From a checkpoint of a small audio captioner.
Training: adamw at rate 0.0006, 5700 steps, batches of 64.
Data: trained on songs of 200 made-up bird species, synthesised, often over outdoor noise, 39062 training examples.
Rows from block 3 of the audio encoder of a small audio captioner, named by matrix and row number. Rows with one number belong to one neuron. Each number is 50 + 12 x the weight over its row's rms, rounded and kept within 0 to 99. All counts start at 0.
After each neuron's rows are labels from the 100 clips, of 14976, where the neuron reaches its highest value: "strongest on" is what is common among them. Only what is clearly more common there than usual is listed. The data: songs of 200 made-up bird species, synthesised, often over outdoor noise. In brackets: how many of the 100, against the usual share in percent.
# fc1: MLP up (encoder.blocks.3.mlp.fc1.weight, 768x192), inputs 78-116
# fc2: MLP down (encoder.blocks.3.mlp.fc2.weight, 192x768, transposed), outputs 78-116

fc1.696:64 55 27 41 47 59 52 38 51 50 52 60 64 39 57 49 52 54 46 72 65 53 47 37 69 57 38 55 44 59 64 35 60 60 30 29 57 45 54
fc2.696:60 48 51 40 64 48 77 29 61 45 46 65 60 58 45 20 64 43 49 44 61 43 37 60 34 46 60 53 63 63 39 29 33 46 45 34 54 63 53
strongest on: text has "over" (88 vs 57.4); stream (33 vs 13.8)

fc1.494:63 34 48 79 37 58 45 69 35 54 64 59 44 32 52 56 56 44 52 55 69 42 50 42 38 62 23 34 47 36 62 46 63 55 45 54 83 53 49
fc2.494:57 54 58 45 37 51 48 66 63 55 47 57 51 32 43 34 61 59 35 58 48 64 62 22 53 68 52 61 38 43 60 61 38 54 54 49 59 47 38
strongest on: steady whistle (75 vs 25); first syllable: steady whistle (72 vs 16.2)

fc1.526:51 65 46 49 59 58 39 43 40 42 65 44 45 45 62 48 30 41 50 24 46 49 46 47 38 23 49 36 78 52 44 37 32 24 47 33 62 57 49
fc2.526:40 53 39 40 55 49 52 41 21 46 50 56 51 50 48 46 68 39 38 61 54 61 27 77 42 58 53 48 51 60 54 64 70 45 49 38 62 45 44
strongest on: text has "over" (96 vs 57.4); wind (60 vs 14); white noise (25 vs 7.9)

fc1.139:56 42 43 58 69 47 44 36 63 47 50 31 59 60 43 19 49 41 30 43 53 45 28 42 43 50 47 54 52 65 54 46 44 62 36 22 49 76 46
fc2.139:47 59 49 70 46 50 29 66 48 54 35 46 59 56 50 48 56 63 36 74 59 39 54 65 50 58 84 42 39 53 68 32 38 39 53 53 38 63 31
strongest on: warble (46 vs 18); first syllable: warble (28 vs 9.6)

fc1.345:72 60 50 50 51 16 59 32 85 48 47 51 55 33 60 28 56 22 48 51 67 34 40 64 47 47 69 45 44 63 63 34 41 42 47 29 63 73 46
fc2.345:56 41 47 49 64 45 39 37 40 32 51 55 55 55 60 63 51 36 60 60 55 62 43 30 30 42 58 49 56 58 63 66 39 50 48 28 51 51 53
strongest on: stream (41 vs 13.8)

fc1.372:68 63 35 57 49 52 47 53 60 57 72 37 51 57 41 53 54 31 70 64 75 57 56 48 42 58 39 45 63 62 48 59 70 60 53 50 71 58 33
fc2.372:66 38 30 52 39 50 36 45 58 73 77 35 37 58 62 55 49 48 41 47 72 56 67 34 67 48 48 64 35 57 40 33 39 48 55 56 67 32 60
strongest on: mains hum (62 vs 7.7); rain (33 vs 14.7)

fc1.267:61 49 46 47 53 65 42 43 53 52 42 51 23 70 53 50 36 65 61 45 51 43 48 37 58 69 71 47 53 74 42 53 40 66 41 50 74 50 62
fc2.267:60 41 52 47 50 53 66 65 63 30 46 51 60 39 49 49 57 59 41 28 54 66 57 69 47 48 73 43 69 52 22 48 38 32 57 56 53 41 69
strongest on: upsweep (54 vs 21.8); pink noise (29 vs 7.1)

fc1.500:49 51 37 60 49 32 44 74 37 46 60 47 61 40 50 34 52 54 59 44 63 48 44 56 53 25 50 42 47 69 57 46 53 63 61 43 65 59 32
fc2.500:64 30 54 40 59 54 46 43 53 43 65 56 41 52 47 59 47 43 56 39 49 58 64 62 55 46 50 45 66 47 61 44 55 78 72 76 36 74 52
strongest on: upsweep (100 vs 21.8); reverberation (74 vs 40.2); text has "reverberant" (74 vs 40.2); first syllable: upsweep (62 vs 14.2)

fc1.548:71 47 45 47 44 38 66 62 59 42 34 50 42 43 62 53 53 70 36 48 60 45 69 69 50 55 64 41 47 53 46 52 40 50 45 59 58 43 45
fc2.548:58 60 39 55 54 45 45 34 47 34 54 50 48 41 47 64 62 45 32 69 41 53 51 54 33 69 52 45 34 68 39 37 42 50 55 80 73 74 74
strongest on: text has "over" (88 vs 57.4)

fc1.156:50 55 72 26 59 55 57 48 62 57 60 57 50 32 46 54 41 50 58 57 49 66 54 48 32 46 55 24 59 48 49 40 51 34 55 59 62 74 32
fc2.156:32 63 35 52 69 53 43 64 47 39 20 42 55 62 51 42 68 28 57 59 32 60 51 33 35 41 43 52 61 46 48 62 48 57 68 39 46 57 65
strongest on: rich in harmonics (61 vs 29.2); steady whistle (54 vs 25); first syllable: steady whistle (45 vs 16.2)

fc1.622:42 52 34 63 47 32 45 72 28 54 41 50 59 24 44 59 46 47 22 50 50 47 33 42 52 59 92 37 64 36 31 65 48 68 38 65 62 49 58
fc2.622:44 47 49 38 58 69 58 53 42 71 63 42 56 50 45 65 52 55 35 70 54 58 50 45 37 51 70 50 58 48 17 46 64 44 50 54 64 36 51
strongest on: steady whistle (72 vs 25); first syllable: steady whistle (63 vs 16.2)

fc1.175:66 57 48 54 61 67 49 51 49 73 69 51 44 50 63 49 47 26 47 44 52 48 41 67 47 33 63 38 37 54 59 52 62 28 52 23 46 48 49
fc2.175:42 46 64 69 61 72 38 51 49 70 43 48 49 45 21 56 64 64 60 43 40 54 78 54 59 46 49 33 52 49 40 54 39 67 58 48 38 48 62
strongest on: pink noise (33 vs 7.1); rumble (27 vs 7.5)

fc1.687:60 70 59 37 43 50 40 44 54 53 43 45 52 57 39 52 60 49 56 43 69 44 63 72 47 70 77 42 26 50 57 49 65 49 40 45 63 36 38
fc2.687:55 44 42 67 48 45 73 50 77 62 58 68 61 35 67 42 56 52 56 45 45 52 45 60 25 24 54 37 55 78 38 61 54 50 48 53 60 64 57
strongest on: stream (32 vs 13.8); clipping (30 vs 8); text has "clipped" (30 vs 8)

fc1.435:62 57 41 42 55 37 49 38 57 41 68 42 49 38 53 61 54 63 62 63 69 57 53 65 56 70 38 57 38 71 54 46 64 39 52 32 68 40 45
fc2.435:76 53 33 43 43 44 45 32 53 55 56 61 53 48 44 47 53 44 33 45 45 67 42 49 44 59 51 62 44 65 41 39 40 49 53 59 48 43 42
strongest on: text has "over" (97 vs 57.4); rain (80 vs 14.7)

fc1.552:49 63 43 57 51 26 53 68 61 59 58 24 39 63 61 50 33 34 34 47 64 51 51 50 43 68 38 69 43 58 38 77 55 41 45 43 44 46 48
fc2.552:52 57 53 43 48 49 37 48 67 59 85 48 29 41 53 53 44 65 46 65 49 57 67 59 70 48 64 47 31 44 43 49 76 52 48 49 51 44 45
strongest on: pink noise (49 vs 7.1); white noise (29 vs 7.9)

fc1.21:45 56 52 52 48 67 47 48 57 65 53 12 40 43 45 70 43 41 39 54 57 74 50 53 70 51 59 64 75 59 25 47 58 46 68 60 58 36 34
fc2.21:34 39 34 50 62 50 45 33 43 26 52 36 55 48 66 59 37 64 46 47 49 38 50 24 69 38 41 60 30 58 44 70 33 47 53 36 47 66 50
strongest on: reverberation (75 vs 40.2); text has "room" (75 vs 40.2); text has "reverberant" (75 vs 40.2)

fc1.171:67 42 53 87 55 56 61 27 39 64 44 50 62 54 51 37 62 68 54 52 49 29 50 48 53 64 31 54 48 73 60 37 65 47 42 60 53 40 47
fc2.171:55 58 60 24 55 49 60 69 44 31 35 50 46 37 54 35 68 64 44 41 47 42 21 53 67 56 40 35 35 59 72 68 59 63 65 57 69 49 56
strongest on: mains hum (41 vs 7.7)

fc1.164:66 59 49 47 47 53 56 33 62 57 59 48 61 65 42 36 47 25 50 49 69 40 38 72 66 58 52 56 55 72 37 42 45 44 47 22 49 48 37
fc2.164:47 24 27 70 53 65 24 65 36 60 36 73 54 51 38 59 68 57 49 64 52 65 42 57 54 63 71 63 46 54 45 61 31 50 49 62 48 45 42
strongest on: text has "over" (88 vs 57.4); fast repeats (56 vs 22.4); rain (45 vs 14.7); first syllable: click (25 vs 5.4)

fc1.80:43 69 42 79 57 42 53 59 40 63 68 50 29 50 45 60 59 54 63 68 60 44 50 46 24 49 40 66 68 50 46 60 62 57 52 45 55 48 41
fc2.80:66 61 40 64 42 66 25 47 50 51 65 57 43 40 51 61 34 64 39 57 70 54 31 30 68 34 30 55 45 43 44 60 34 45 45 63 50 39 32
strongest on: mains hum (97 vs 7.7); muffled (low-pass) (29 vs 12)

fc1.742:52 52 74 55 46 45 45 99 51 59 44 65 23 52 64 52 59 37 41 44 66 43 71 47 57 61 66 53 55 38 43 38 68 54 55 48 81 58 44
fc2.742:40 47 66 69 54 35 48 59 55 46 34 65 64 51 66 85 57 61 62 43 54 55 49 44 67 58 22 50 45 49 59 74 57 63 48 50 39 55 62
strongest on: rich in harmonics (68 vs 29.2); mains hum (26 vs 7.7)

fc1.577:55 43 41 79 62 41 82 50 41 68 40 68 51 49 34 54 49 51 62 59 49 43 45 54 57 50 61 50 58 75 35 24 46 69 33 56 40 42 27
fc2.577:55 62 51 49 56 48 28 61 38 44 44 41 38 42 57 53 76 66 42 64 58 62 53 68 63 45 56 46 44 54 36 49 39 54 52 57 46 55 46
strongest on: mains hum (46 vs 7.7)

fc1.434:66 54 57 62 50 61 66 49 55 73 68 40 53 42 69 72 38 46 48 52 27 60 54 12 63 58 57 57 50 41 51 52 54 49 65 59 38 44 37
fc2.434:64 56 58 64 62 59 39 51 48 48 53 43 42 54 45 47 39 33 55 60 60 66 59 40 48 44 34 56 78 45 57 51 45 60 38 61 54 17 63
strongest on: text has "over" (94 vs 57.4); reverberation (80 vs 40.2); text has "room" (80 vs 40.2); text has "reverberant" (80 vs 40.2)

fc1.688:57 78 52 62 48 35 53 55 63 46 42 25 70 64 80 22 71 41 51 46 53 43 63 51 50 54 58 48 31 67 54 39 49 53 43 51 49 51 68
fc2.688:59 26 64 54 59 33 35 37 42 36 58 48 67 67 54 32 45 34 30 44 53 47 25 54 73 35 35 46 46 33 38 41 57 39 42 32 52 72 65
strongest on: warble (43 vs 18); clipping (38 vs 8); text has "clipped" (38 vs 8)

fc1.16:50 66 45 50 55 61 39 68 50 28 48 72 44 45 58 56 53 48 17 40 39 53 40 56 56 43 56 57 57 47 48 64 49 45 41 64 55 44 39
fc2.16:58 61 24 33 50 69 47 38 52 45 43 51 82 52 56 48 49 29 47 27 36 41 50 59 56 31 51 34 62 68 38 70 53 50 48 51 74 47 54
strongest on: text has "over" (98 vs 57.4); rain (78 vs 14.7)

fc1.151:57 36 36 61 49 37 53 54 74 44 58 50 58 44 55 43 59 51 46 43 50 57 67 59 71 57 61 47 61 64 70 48 58 56 27 87 53 45 31
fc2.151:40 66 51 52 53 52 43 54 72 48 46 47 55 57 46 28 41 67 35 53 38 64 56 75 54 41 33 47 52 38 48 61 60 69 52 53 72 49 48
strongest on: mains hum (67 vs 7.7)

fc1.658:46 42 28 66 30 35 52 35 41 56 61 29 65 51 30 59 60 38 43 38 49 27 31 28 25 40 59 46 30 51 54 50 53 55 76 56 72 59 47
fc2.658:39 66 55 50 46 79 58 62 32 42 54 34 38 59 37 67 63 26 47 52 54 43 63 32 31 49 52 59 47 66 30 40 45 60 69 51 51 46 48
strongest on: rich in harmonics (65 vs 29.2); warble (42 vs 18); first syllable: warble (27 vs 9.6)

fc1.52:63 32 44 66 56 57 59 48 64 39 57 37 50 53 73 13 50 48 58 40 57 33 51 51 36 33 62 79 47 67 44 52 52 48 26 61 60 52 46
fc2.52:61 28 43 48 60 48 53 51 51 68 71 44 43 64 53 50 53 60 43 41 65 49 59 65 66 60 55 54 48 54 55 48 34 36 48 58 42 64 75
strongest on: warble (47 vs 18); first syllable: warble (29 vs 9.6)

fc1.134:55 60 27 34 49 36 59 45 47 74 45 51 15 34 43 66 43 76 40 58 54 24 60 56 58 57 46 35 58 67 37 60 55 33 55 23 44 51 62
fc2.134:49 60 30 46 53 66 44 60 52 69 51 47 70 45 54 51 62 56 39 48 61 25 75 23 33 57 45 36 46 66 55 41 39 58 52 41 36 66 65
strongest on: stream (38 vs 13.8); rumble (35 vs 7.5); wind (33 vs 14)

fc1.248:61 80 38 63 50 51 65 64 35 68 50 57 51 48 29 53 45 63 46 62 41 38 56 44 31 59 35 22 55 55 46 60 71 43 23 51 57 52 49
fc2.248:65 55 24 67 49 63 46 68 54 57 52 58 24 49 42 68 58 57 55 50 57 29 76 40 77 58 51 56 44 46 32 61 39 38 26 54 43 58 77
strongest on: mains hum (93 vs 7.7)

fc1.648:63 54 54 39 42 45 28 63 33 42 57 43 57 19 78 42 45 50 35 36 52 57 34 72 29 57 48 54 64 74 57 67 54 44 37 66 37 45 49
fc2.648:72 52 49 61 49 51 56 67 65 57 31 22 35 64 51 56 65 52 62 35 43 56 28 60 49 33 55 68 48 49 55 34 45 50 36 45 44 59 52
strongest on: steady whistle (50 vs 25); first syllable: steady whistle (39 vs 16.2)

fc1.206:67 34 61 56 47 33 66 56 45 38 58 40 71 25 39 56 49 56 48 41 50 49 49 43 43 42 45 60 55 59 43 45 64 37 57 30 59 47 46
fc2.206:57 37 36 47 46 34 43 58 52 32 29 46 48 47 60 55 45 34 73 42 67 61 38 62 51 65 53 43 67 49 63 47 42 34 68 42 73 18 44
strongest on: rich in harmonics (65 vs 29.2); arch (54 vs 18.9); first syllable: arch (39 vs 7.9)

fc1.192:60 34 63 83 52 45 62 55 75 56 57 39 58 70 44 31 33 53 56 43 57 47 41 63 37 37 52 30 41 54 36 63 43 39 66 43 30 56 60
fc2.192:50 56 58 52 49 35 62 19 70 51 36 63 38 64 56 36 48 36 42 59 53 40 38 44 38 53 55 65 60 58 37 35 39 60 49 39 51 50 40
strongest on: reverberation (80 vs 40.2); text has "room" (80 vs 40.2); text has "reverberant" (80 vs 40.2); first syllable: click (31 vs 5.4)